python train.py --model="spectrogram autoencoder" --dataset="synthesised imitations of 52 everyday sounds, one a clip" --train_examples=39062 --n_mels=64 --hop_length=160 --input="log_mel" --win_length=512 --bottleneck="plain" --downsampling_factor=8 --encoder_arch="resnet" --encoder_norm="groupnorm" --encoder_activation="relu" --encoder_weight_standardization=false --encoder_depths=[3, 3, 3] --encoder_kernel_size=3 --encoder_stem="deep" --encoder_avg_pool_shortcut=false --encoder_widths=[64, 96, 144] --loss="mse" --latent_channels=16 --decoder_norm="batchnorm" --decoder_activation="silu" --decoder_widths=[32, 64, 96, 128] --decoder_blocks_per_level=2 --decoder_block="basic" --decoder_attention=true --decoder_upsampling="nearest_conv" --init="trunc_normal_002" --residual_init="none" --optimizer="soap" --beta2=0.99 --lr=0.0027 --beta1=0.95 --shampoo_beta=0.99 --eps=1e-08 --precondition_frequency=10 --max_precond_dim=1536 --merge_dims=false --one_sided=false --adamw_lr_other_params=0.00094 --grad_clip=0.5 --l1_shrink=0.003 --steps=5900 --batch_size=128 --epochs=19.3 --lr_schedule="wsd" --decay_fraction=0.2 --final_lr_fraction=0.01 --warmup_steps=170 --weight_decay=0.5 --adamw_weight_decay_other_params=0
Rows from block 8 of the encoder of a small spectrogram autoencoder, named by matrix and row number. Rows with one number belong to one channel. Each number is 500 + 25 x the weight over its row's rms, rounded and kept within 0 to 999. All counts start at 0. Numbers have three digits each.
After each channel's rows are labels from the 100 clips, of 14976, where the channel reaches its highest value: "band" is the frequency band that holds the peak. Only what is clearly more common there than usual is listed. The data: synthesised imitations of 52 everyday sounds, one a clip. In brackets: how many of the 100.
# convs0: first 3x3 conv (encoder.blocks.8.convs.0.weight, 144x144x3x3, each kernel summed), inputs 72-143
# convs1: second 3x3 conv (encoder.blocks.8.convs.1.weight, 144x144x3x3, transposed, each kernel summed), outputs 72-143

convs0.25:479460464452496499548500506501500513479498450490477482500497498501469496496508499500506496467497492534500542495505502548490584500480513501430514506515528501473508502514498445505496510500525511526498468527534496526502
convs1.25:520512547491488522506505481486522449465490486514544476488492472498501490493469532498481496450519477456499511467509532545532530503430522476504519508528438501491500469504494487495512485507494437506469449479515428505430
band: 1000 to 2000 Hz (34)

convs0.30:446464450503500477570500482499500504509494502461453495500506471453456485475485498500500502493503513477500497500478500506506457500502503491500513432504500505489479498479507456501502498500502479543502561409550503504500
convs1.30:467504509484489480485489495500522458505495519523519465530497518475490534470518488499497503470501476487503497533477492488498501498511493473468442506488571488546449498526414510511499503487480454501470512482476509494550
band: 4000 to 8000 Hz (100)

convs0.21:444473503478500528466500559500500504502475459490517503500500486541509485506485547500500500498500484527500474489471500474500499500487495487505505502500482501512505500542501486503505500500531545498500498525511482500513
convs1.21:526425518492494472485501504494505493487534492471476545486499509526457508477504490499495493491487423460492488480500498516529564502520485478510473484489498496471473501524493498497499513499529515525507489489507494512494
band: 4000 to 8000 Hz (89)

convs0.27:520471533523501480499500535499500514523483539498462506500495462496466550532398473497514501498482541562501503502501496509523474500538511491567516455498534499507499499483500477499503500500516518453498481479516477496504
convs1.27:490462492508500547527508491506522484506537547517500488504481518471495507460464473468474473490477513484468487500480500476499446484502512490479503491508503493507453485501451526479498495500483513507506471487484526493535
band: 500 to 1000 Hz (90)

convs0.64:470505495536505522475500522508500481483519497491498490500493517539563514503586587500517507513500525519501508480524515484501514500458501440485499462503449512468495503492507466499510499500469550502515521502514529482513
convs1.64:479547475477502503490505487510476477457514493487476512501511542549487484519571500505526551526514507468509513497443489475491507500519449473468485497484495523470499490465503480517508513522511540493496504461485499515424
band: 1000 to 2000 Hz (30)

convs0.48:501479464494500503501500483500500495501493489466458489500500457542446492474493481500500500464500466485500579504481500450500429500500502495474453536500503500463492500485500546505500500500510475482500486491473465500500
convs1.48:515492506482504560487500500500474522519519474477448499502500496504527449484504508500500500526500484542500480490515500526500499500507501544440505507500480492487504511475500524480499500500483505463501498563529499500507
band: 0 to 250 Hz (100)

convs0.125:550539488490500516476500498500500510494531476491519505500498472480515511507505443500500500535500514519500428502471500483500400500491497505540466447499521500529496500495500464500500500500500494470500460530484527502500
convs1.125:554500504436501557494504502502487511494518519497547489500495507482516472473498487498495497488496481504496480496439498502487493499488495521484496513493537500466473503469514517499495498500498472448507479504490509499513
band: 0 to 250 Hz (53)

convs0.110:442479468507500508555500497500500499482475513430433487500500499495493461506563527500500501432500480491500504481443500465500462500483500476510568539484470491451512500420500500500501500500508520478500482464488541499500
convs1.110:539535504498498432510498499498488482506442530559482500497500483497504525517513478500500500457500515504500550521540500513503489499471521483520540491465485500482486477523503441500500500500500511526491453516525468500502
band: 4000 to 8000 Hz (100)

convs0.95:504527505576497507542500482502500520466518503506510513500500502568451505551552491500504494514506548503501499483516493473519515500498485463474429517506470480457537495477503482507508502500471489479503467440439488504500
convs1.95:486500517535506499541525505509487517504524493515512508488500507544490547564546560508504497490514504505497497459508488509491525505428502492509503547493511504519496507478524488483495508497506500505498493520489491487409
band: 2000 to 4000 Hz (52)

convs0.24:460520497434500489524500501500500481479573446473455488500492462519503467512483500500502497488500482543492500496497500514494534500508504461508483474470497499420528501508497510504486498500559538530492443430518475504506
convs1.24:484477512485481526478494480481452494470464504494479505491498511513546514491479495489485483503497507498497435539520483526504525500488497470504503548522463513497531456479491536490507481500480508505478444504507473499457
band: 500 to 1000 Hz (81)

convs0.93:550528472537503453432499539506500499502492496525453499500500523544512532433522491500504487497501489506503548537506504504502541500500486535496519505526508502487499501532503509478497499500508494535505447492529471517505
convs1.93:534515505528509498507503479500472488494498491535532480478496510534522515505561457497481503486512521483489539457530494465528549518459522467520485541477503495517507458477450496432480517499518516489452458510520494496463
band: 0 to 250 Hz (94)

convs0.88:479524507527490530569501521501500506497499501506491467500492536537493486500537556500523504500498577489505534463516494523509551500434488475493490555503481505468504508469501492497509506500476500507502480490499498477502
convs1.88:520496477534483513516496482484458494510506512524517471484493491535512485485582525495492492502507523479496535477484509513506532481451530498466516502512532491492518486482486516493506493522489554502504474529534542541454
band: 250 to 500 Hz (30)

convs0.60:391467474479500473486500471500500501489471442433468510500500434470443510517460495500500500442500507501500509501472500446500531500505502500508461482500504498501509500482500404500500500500488473507500489482484483501500
convs1.60:525489505488500540476501504500571503524487571505455500487496491497499511477501487497490493481500524501497458534434495471501468511392507507484488540486520492503490505523509510495503511501506438499499485517511487500523
band: 0 to 250 Hz (62)

convs0.19:498464490495500455454500513500500504501485459475509501500500490510477434509548547500500500527500472493500461484482500467500430500520498502528465521500497500573497500421500486500500500500506500498500565505481523501500
convs1.19:490506502486500432531500499500490468495489548522532495505500541487494525503483475500500500493500512487500503510480500538504489499494517494521512478500500500517488494542504487500500500500500532534495432500529538506499
band: 4000 to 8000 Hz (98)

convs0.139:535430463493500537482500458500500502495519472527474497500500431491505478530568523500500502526500522470500480483489500554500494500496499511520463534500511500504478500491500434500500500500515487517500509504480438495500
convs1.139:536538503454500516519488500500497521501527475463563516506500504502505551502508492500500500481500485535500521503526516549501529499463497525508438407500501500486518486488528518500500500500500514475515516442524465488490
band: 4000 to 8000 Hz (52)

convs0.10:379498416502500435488500472500500497492515518510434500500500516470453539486458536500500499545500470487500474498524500506500450500505500498438478471500500500535502500478500464495500500500495492505500522438436494500500
convs1.10:524495500524500570499500500500500518483512450517502476503500491506504466499513471500500500517500495517500496496496500507500475500508498517521528483500478500474498499503539494500500500500500517388501494517493522500519
band: 0 to 250 Hz (55)

convs0.117:532533482486500512474500510500500494500521470506543501500500455516521526518473516500500498465500486505500552505470500437500479500494499502493418476500509500446500500549500518500500500500501495451500450490436439500500
convs1.117:482543499424500462477500500499497493476500490499506498502500500498521514503512501500500500487500483517500510512582500545501530500511518514485478530500507500530497501502496518500500500500500549508502472527546467500522
band: 250 to 500 Hz (31)

convs0.17:530493543478499520487500510492500523496517487489506506500509534521526512457464427499472484474494481516493508509494497546496494500528506553513511470493533496569536488488489546492495494500508458472473479531458495496498
convs1.17:533470502461492457539487481505596486493471505551489496499527494510446522489524515486502516523499475544501486517509504509553501493504565535535544496514479505556500497513524526498481474478481531507466467535553495499527
band: 250 to 500 Hz (31)

convs0.47:478443475571500542525500482500500497501501499511516500500500489526459466491460521500500499457500463484500434519506500465500476500511500503472394556500501498457497500510500482500500500500504490516500518495514443484500
convs1.47:473474500499499536508500500500499500491519540470485500501500513488490496509487500500500500508500531502500504502425500523500551500500501492578591545500490500529521499532511491500511500498500514486499439516507545500493
band: 0 to 250 Hz (35)

convs0.45:498528491491498473425500502500500495471478470524503482500499493512473501469460494500501499489500463468499424527471499490505533500513481505531436523501494498534490499511494492504500500500509511510506445425513557489502
convs1.45:482525543507492512497508511495527493493518440505555490500491459500474510495454484478480483479496494502494515467546519528519542498511515529491466496506517488524462493517509524524519507498502537502507517461513491475517
band: 500 to 1000 Hz (86)

convs0.140:514509456513503507478500408502500476481514487530534506500489490468480461490482480500479502498500457477500509527482481463505474500580508559497456484483566497512452501520502502500492498500465427486505491467487469514506
convs1.140:479492528492505506498502542507522524521492458512492491501482437477476484528391469507501497493484504503487471466528489498498494518487457473479496542480481481504474496499524471498495525483535467499481531501513465462537
band: 500 to 1000 Hz (32)

convs0.5:457436446553500441489500483500500498490492549495469500500500484450497559503504540500500497442500498492500505484503500473500427500512499497427483531500498501532499500531500460500500500500512490564500448465493486500500
convs1.5:569510500560500465493500500500494508495485502513583535504500493522500496495510484500500500495500506506500507500464500479501423499499496495529554568500476500499503500475499503500500500500500451509498498473435569499508
band: 500 to 1000 Hz (31)

convs0.112:522517471515500500491500502500500506484470508530471499500500553498518541529556458500500498435500456497500492503487500468500541500484499487525504515500492500419504500428500422500500500500503522517500424513450501498500
convs1.112:555527501462507501531500500500496490487475473520550479496500500493502548497513497500500500457500489492500521495507496490494567500480504478470433486497530499518483488484491547501500500500502506492494507451496524499509
band: 0 to 250 Hz (100)

convs0.26:513465503480500431516497523500500509498502554460487506500500483552484462516558447500500498517500414496500520505464500506502477500495498494482477477502494500510502500490500486502500500500524485486502476530455494500500
convs1.26:462526484497502539529500500496504498493492546511512524500500524466538471525456511500500500529500538518504527494479502504517521497503493516483547468499468500508514503492517435499502500499523498484495398514470500501429
band: 1000 to 2000 Hz (32)

convs0.96:488501458510497513511500506501500483475502465483482491500507536557535474573512568500505497496500585526503474479562501493498504500488482470515495476498473508496542503457509457517511498500489586541498547487505506481507
convs1.96:478513464507496526499505495497464508477490499540483491490499559513499504465560530509511493508524563501504488505485502537494503433500466501476466480504476506502535510463492498512509474501470595538513488478515470534474
band: 2000 to 4000 Hz (56)

convs0.7:406478435439500377478500487500500498499502506473463500500500490472503534506416526500500499479500485500500504503526500492500482500504498500464493479500496500470502500484500452500500500500496504511500500426501463499500
convs1.7:515568503493517584513503503503499509502518490559495499500497510483533491484458507497497497512498459562498484491482497485498488502495495527497499472497476497482499502502501473501501498501498518475519451529491480502492
band: 0 to 250 Hz (100)

convs0.77:495491452509498486510502526502500491565492555478453478500481492502493482511489495500513498472498499478506474505512492477495566500505521497552490457499553513426479501524515492489506491500479506503508409513499488491498
convs1.77:502473487528498434470477491476439482476515528498529463506505511542535498489535509514510501475502509485496521443505486448509573506498533487507489583520517494472472490521487521504487492504502528496485514497505497540496
band: 1000 to 2000 Hz (54)

convs0.92:483449502515500504518500531500500500507384541480484511500500485499404507521513566500500499546500480489500504507489500505500465500509496488480479516502500499567503500489500460500500500500500512494500498506480432494501
convs1.92:537504481527502434492500492500510494502462494498483534498509526517475495510487492500500503511502527517500510520532513449501467507534543464555561444505455504503518484494498521510503503515519519510501483474475505511476
band: 4000 to 8000 Hz (77)

convs0.66:442408529484492538460500548500500495509477517503521496500501443525455471486509509500509495465500500472500480500512502517501526500466505516514500529500526489453497499530498518498500500500490521522500459397453490494499
convs1.66:478472502515499538516493493495500496498513552494495494479492502497543463512437502490478488500483486505483492484474478503528520512466514488537524526495446512451518471526500497486514492499509429535521457496527506498450
band: 1000 to 2000 Hz (94)

convs0.123:477474502498491528486502508503500503480485522476497495500505522472511472439530542500503512501503521479499498514501514554470500500571485500502519504513519483501490502472491524493485503500491595528510562531536477492498
convs1.123:490468494487490498484526500507439517477498523488471505522509496476537513494541519507501508533501483520509500503507523513499472501539511508502493507544495536499500509448543450500506493516481485561493501479571486504475
band: 1000 to 2000 Hz (38)

convs0.3:495527541480503585505504522493500502517511512530536491500504532434531419477497510500485497476496500490502523506420486521515504500441476505472507484527479498461481504469505532503486496500508457518511545516506492477492
convs1.3:489522524486495516488509498517525499510436512546553495523517480483487459539536506515523532504517514511524462523509548527530478518474510530496527491546481525534508501478574495523520502524497481498495536507512504528513
band: 250 to 500 Hz (50)

convs0.135:527448477530500497529500488500500506504456522554451497500499523454475481494478451500502493488500548525500505502465500492500515500524499496479506495500503499561491500430500487500500500500506500454500464524447517499500
convs1.135:481511539515502537513497510501499522518462537494481539496494504486522457491461490495497495495494541541504502494459495489510556505482479520515565516504458496512516512510488472498492501498493526505501414516523481500523
band: 0 to 250 Hz (37); 500 to 1000 Hz (33)

convs0.74:525487582545503512497501555497500517522520520507529500500499545542521520547486536500499501509495508540497464471550488537514546500464486497568500514493475482538503507543488508488505493500489451538493531537518541517498
convs1.74:522504418493491492514492480491505506511471519469543506500493537547467513408543496500495489510506481482501497506539488515508538438500512496512495498505527504501501502496479518504508454501466540526508493519512534508483
band: 500 to 1000 Hz (38)

convs0.11:535552486462500510456502530499500530523484478451497505500508453494518482537430492500503501544497452545506463501487500471517474500535494476528471468512481494499504502545500507509500500500517534499504476557510547507504
convs1.11:486534485510491469479494487497564462484523478504458504493495501515502467460511521475490498486492478514493507516547527500511533478483481540545518533508537513554524488557582516505495511503479552492520513546505512513479
band: 1000 to 2000 Hz (43)

convs0.118:509536471552500505447500497500500498492542461452529502500500464470549535534517479500500500478500460513500506499514500459500427500518498504512460445500493500451504500494500530500500500500491509509500473398468533500500
convs1.118:517493493473499537536499500499486504505546448531489478501500459491494525466565492500500500495500474502500529493487499504494556506470507488508449459498530500490480497486486491501500503502503492432492556485542517497524
band: 0 to 250 Hz (97)

convs0.143:499482510496503519522500435506500465495496501533528477500494483488489493463495542500501507495496478411501542518481494484490528500532514542508507572489562500502466493539501530507489503500483408516507542506517498511501
convs1.143:496432442519496513503501493498490497518490501498504490502501444452459474454504487488497481497491451487497499464460510465516523465491518502476524550496502493498506508489479510504502452495453463530494484494544443481533
band: 1000 to 2000 Hz (33)

convs0.22:508483504470500511527500495500500496503464528525511497500500483491476504510440552500500500572500490512500464500474500543500520500512489505470535516500486490497506500475500513499500500500504500550503520512473508492500
convs1.22:462479515513510571507502501504506501498506508484503534497489538495506527498474508490491492501484471480494491501437462500481481511476507491460466513489486488529504499449497529498498491504497550471498515487471574538515
band: 2000 to 4000 Hz (52)

convs0.94:447456481497500435461500524500500500504428535512516510500500524536461572533509479500500498476500477481500474503478500507500535500523495494487451570501479500483507500497500492501500500500500500502500492463509572500500
convs1.94:516519503456523511528506500510498500476548515468562463499500514498516523503508515501500500523498492493494481497489514563497504496512505516477471479502468498538495501481485524467499499500506470494500517482477502571428
band: 2000 to 4000 Hz (80)

convs0.124:517489470538500498505500503500500496494545519458477499500500454497546556515531498500500501499500463500500547509515500392500457500495500501510411475500493499502504500539500443500500500500499490491500434458480492500500
convs1.124:480525475493510546504512507510488511525525544544529498504498506454478498507461466499498491460499538504498512469449496509503516511461496506532497528497485497527487487547511457500501498500498495486490418491521500504484
band: 4000 to 8000 Hz (97)

convs0.111:504510502510498520494500539507500514559481547499540503500491513485485485404570524500497488491497483503500466493471488455467490500571473500473473542499518466482449500509499522503490505500498518526504531505493505491496
convs1.111:503445485438490498469496474499478474500529517512552485508518541459489488482546537506513534493512502530498480502527506485498501500481518471467506465485523500475457505510515533502501461501461490459484512490497484496506
band: 250 to 500 Hz (40)

convs0.133:506487517482504524484500422499500492485541486541514504500488495466486460460482490500473508496498466428499510522477474443502461500560496542497474504499545501511468499543502532509487503500501393501502518498512496531506
convs1.133:502486474479502508495507501507517491500521490515500484514503500459462537451462499506502488477490492520504484441458513508507452483482494523517511546489506498517512525530474452477508510501497483490493578503487499443569
band: 1000 to 2000 Hz (30)

convs0.114:446459458467501468526500512500500507482465528458460507500497533478459524504488524500499500485500484515500482521476501471511457500509469496460524509501494492536494502503502404495500500500531557494502486456465557497469
convs1.114:488481491543516535526509488509510524488541505486548513504501531559530517531516522510507497552502483495514508477507498529515556502518441521516477482513524492483521517476423511486462480492475464477517462474469506512532
band: 2000 to 4000 Hz (59)

convs0.53:503492486512503479479500418500500506490526574508487504500503498496488510519470493500506498542500471469498467513490508447504469500567511534517437484500531497558469497580499498497517500500498463537499579521507499516497
convs1.53:481466462515489500488513489510513486503550533505471491494486515480496506398495502494474509493488506509495464503479470497498466454553497488523485526481491471514458541542460555478478471490460496500481539513504502491561
band: 2000 to 4000 Hz (58)

convs0.137:443477486532499466487500488499500487508471511465475507500502513521480476505447517501500497538499513531503478496506500500489507500505489505497498450503507507538502493536500460502501502500504521461502480529536488495500
convs1.137:500510476528486484481503473493534477501491480516444536499498500525497524478508496497500500513504510529509485531498508480479508487567486497527491483493517456572499528515455539502511508494486530502485513524511564490534
band: 4000 to 8000 Hz (92)

convs0.99:507523490553500472500500516505500507473522497462467520500504531543539502595513516500511502522505535569501483486541500499523487500523498493511486447509460522523535504517504511508514505500476554534498555467494502490505
convs1.99:491490445538504487500512494505480523518523514478464545499495525526518507403511528487500497505490515504497499526505506467484487429517474517483490489475515497483507523521491485476509450489444568511507537469486496511506
band: 2000 to 4000 Hz (60)

convs0.91:486498500534498472503500516501500515496516470473481510500504544552528505535506531500504499516502524533501488468560482485501461500492472460561490504510492483538549499506502507505506490500496535538498556479500509471505
convs1.91:489541473500500472485504490502478496515494509503478531492503560524495525438548510496509490518503524501509487503500511477497511450546467527512483444521480505533529523526497481506486472487461565519508521469468518513477
band: 2000 to 4000 Hz (53)

convs0.115:520481470478500514518500484500500492495504486484500504500500477506455530556488421500499500499500557492500545509481499431500508500523496500513447474500481498446507500532500486500500500500505504469500454436470435503500
convs1.115:511484523522504555477500510506495514513532472480476476492503481476475546513473511502504503465501565509500486491475501513508527509460504533506506537501510501577498484542518515501493501499502476466495489491522457473500
band: 0 to 250 Hz (51)

convs0.83:518511420472500540499500484500500492494523460452523492500500503501537450482466475500500498487500529464500507491498500503500453500504500501477527446500505501455493500456500510500500500500504487471500544479517429500500
convs1.83:527495500536513512469500500500499502491506433440507506498500523563527482500530479500500497522500489496497484496515500460501431498491499504588519538500495500476501500487496516500500500500500506466507517498470550501483
band: 0 to 250 Hz (100)

convs0.79:502496441484500439469500478500500488493494505538501490500506519469500472493501476500509500519500498504500486487569503458498431500525504511427445510499473501485490500480500481500498499500489491483504502439502543505501
convs1.79:495507522495485509476493506473551473499506476504473499520509527514486509474531498494505507537498498495472471507482490469508503468475489508519467563506558476478488465514500516496493507490513421509494492486482474466459
band: 500 to 1000 Hz (37); 250 to 500 Hz (34)

convs0.113:531506510537497580545498534493500456504513542501544494500502528572500439524514526500521514524510532470499517538463502485468497500550488508471514487510486493474497502464500502505508499500517519514508525446508466515519
convs1.113:512465470501495536503525476499444515505508532476566518508494501517538486419553534500512483510490484535489517481494485501498483429515475521464482501489506505487516516482498504479477450494473493506516500466535472487531
band: 1000 to 2000 Hz (34)

convs0.109:521563493492500455514500519500500506502545443498482506500500511552459531509494460500500498503500453504500524501478500404500468500500497501497432458500512499495494500462500559500500501500496496455500489439458505500500
convs1.109:469509486464501479482505500502515506501496503442491508520501517535518482515484483500500500519500444495500451492547501519524471502491514512517508545501493501496511491550516535500500501500501528534519484556515452487462
band: 0 to 250 Hz (100)

convs0.122:505486520498502514488501519496500524538469548521547512500504513450477452460489505501507508502498487476495442522450503493493508500551492528467509526489530512513456502515501543502495500500512571547503585542548516487502
convs1.122:508479478508492513485484494503487487495512555516499510488498504480490451433509502493489497530493470506490497515477508558511452461523495515503498539499506493503501525500486532519499475510469446479514559505535492529568
band: 2000 to 4000 Hz (50)

convs0.120:500500536506504549509499545503500525519524549502548529500507498516502478450495511501501500531502505493492485544468523477488502500593480506484526492507515505502470505490494535490497499500531566510503571491537496509498
convs1.120:497528483489501502500500471496472513525486543521534516503493528472526475422535503496498500508498532540507524516472503490505499453525513519512501448499485489526496516485503527499496463498455460507497525496483514487534
band: 2000 to 4000 Hz (52)

convs0.67:484475466508499449502502518501500469447458507512462496500487536497527471524572519500503494502497532495503536470533522513484505500465492463500468502494461513501515483512500509503497504500503557534519520523521530474498
convs1.67:490496481508503456509498511504462491487466495502510485513516509507506488499602484524507542498520522482508491490522508468479511504446524479501437453510487516481504487507502499527522499517507511533496500463454501509442
band: 250 to 500 Hz (40)

convs0.69:544515501528500540485500484500500501494529485452462501500500444512536459494491521500500500436500520505500518502563500507500532500488500496526490459500496500445503500463500454500500500500496511518500382506489467500500
convs1.69:535474478489499479530500497501525486476502509516524506465499512523481495506474466498499498516499502481499503519512511551523489515465511534482516471497482502528511518432473518502500496500509495514500499468494591508501
band: 4000 to 8000 Hz (62)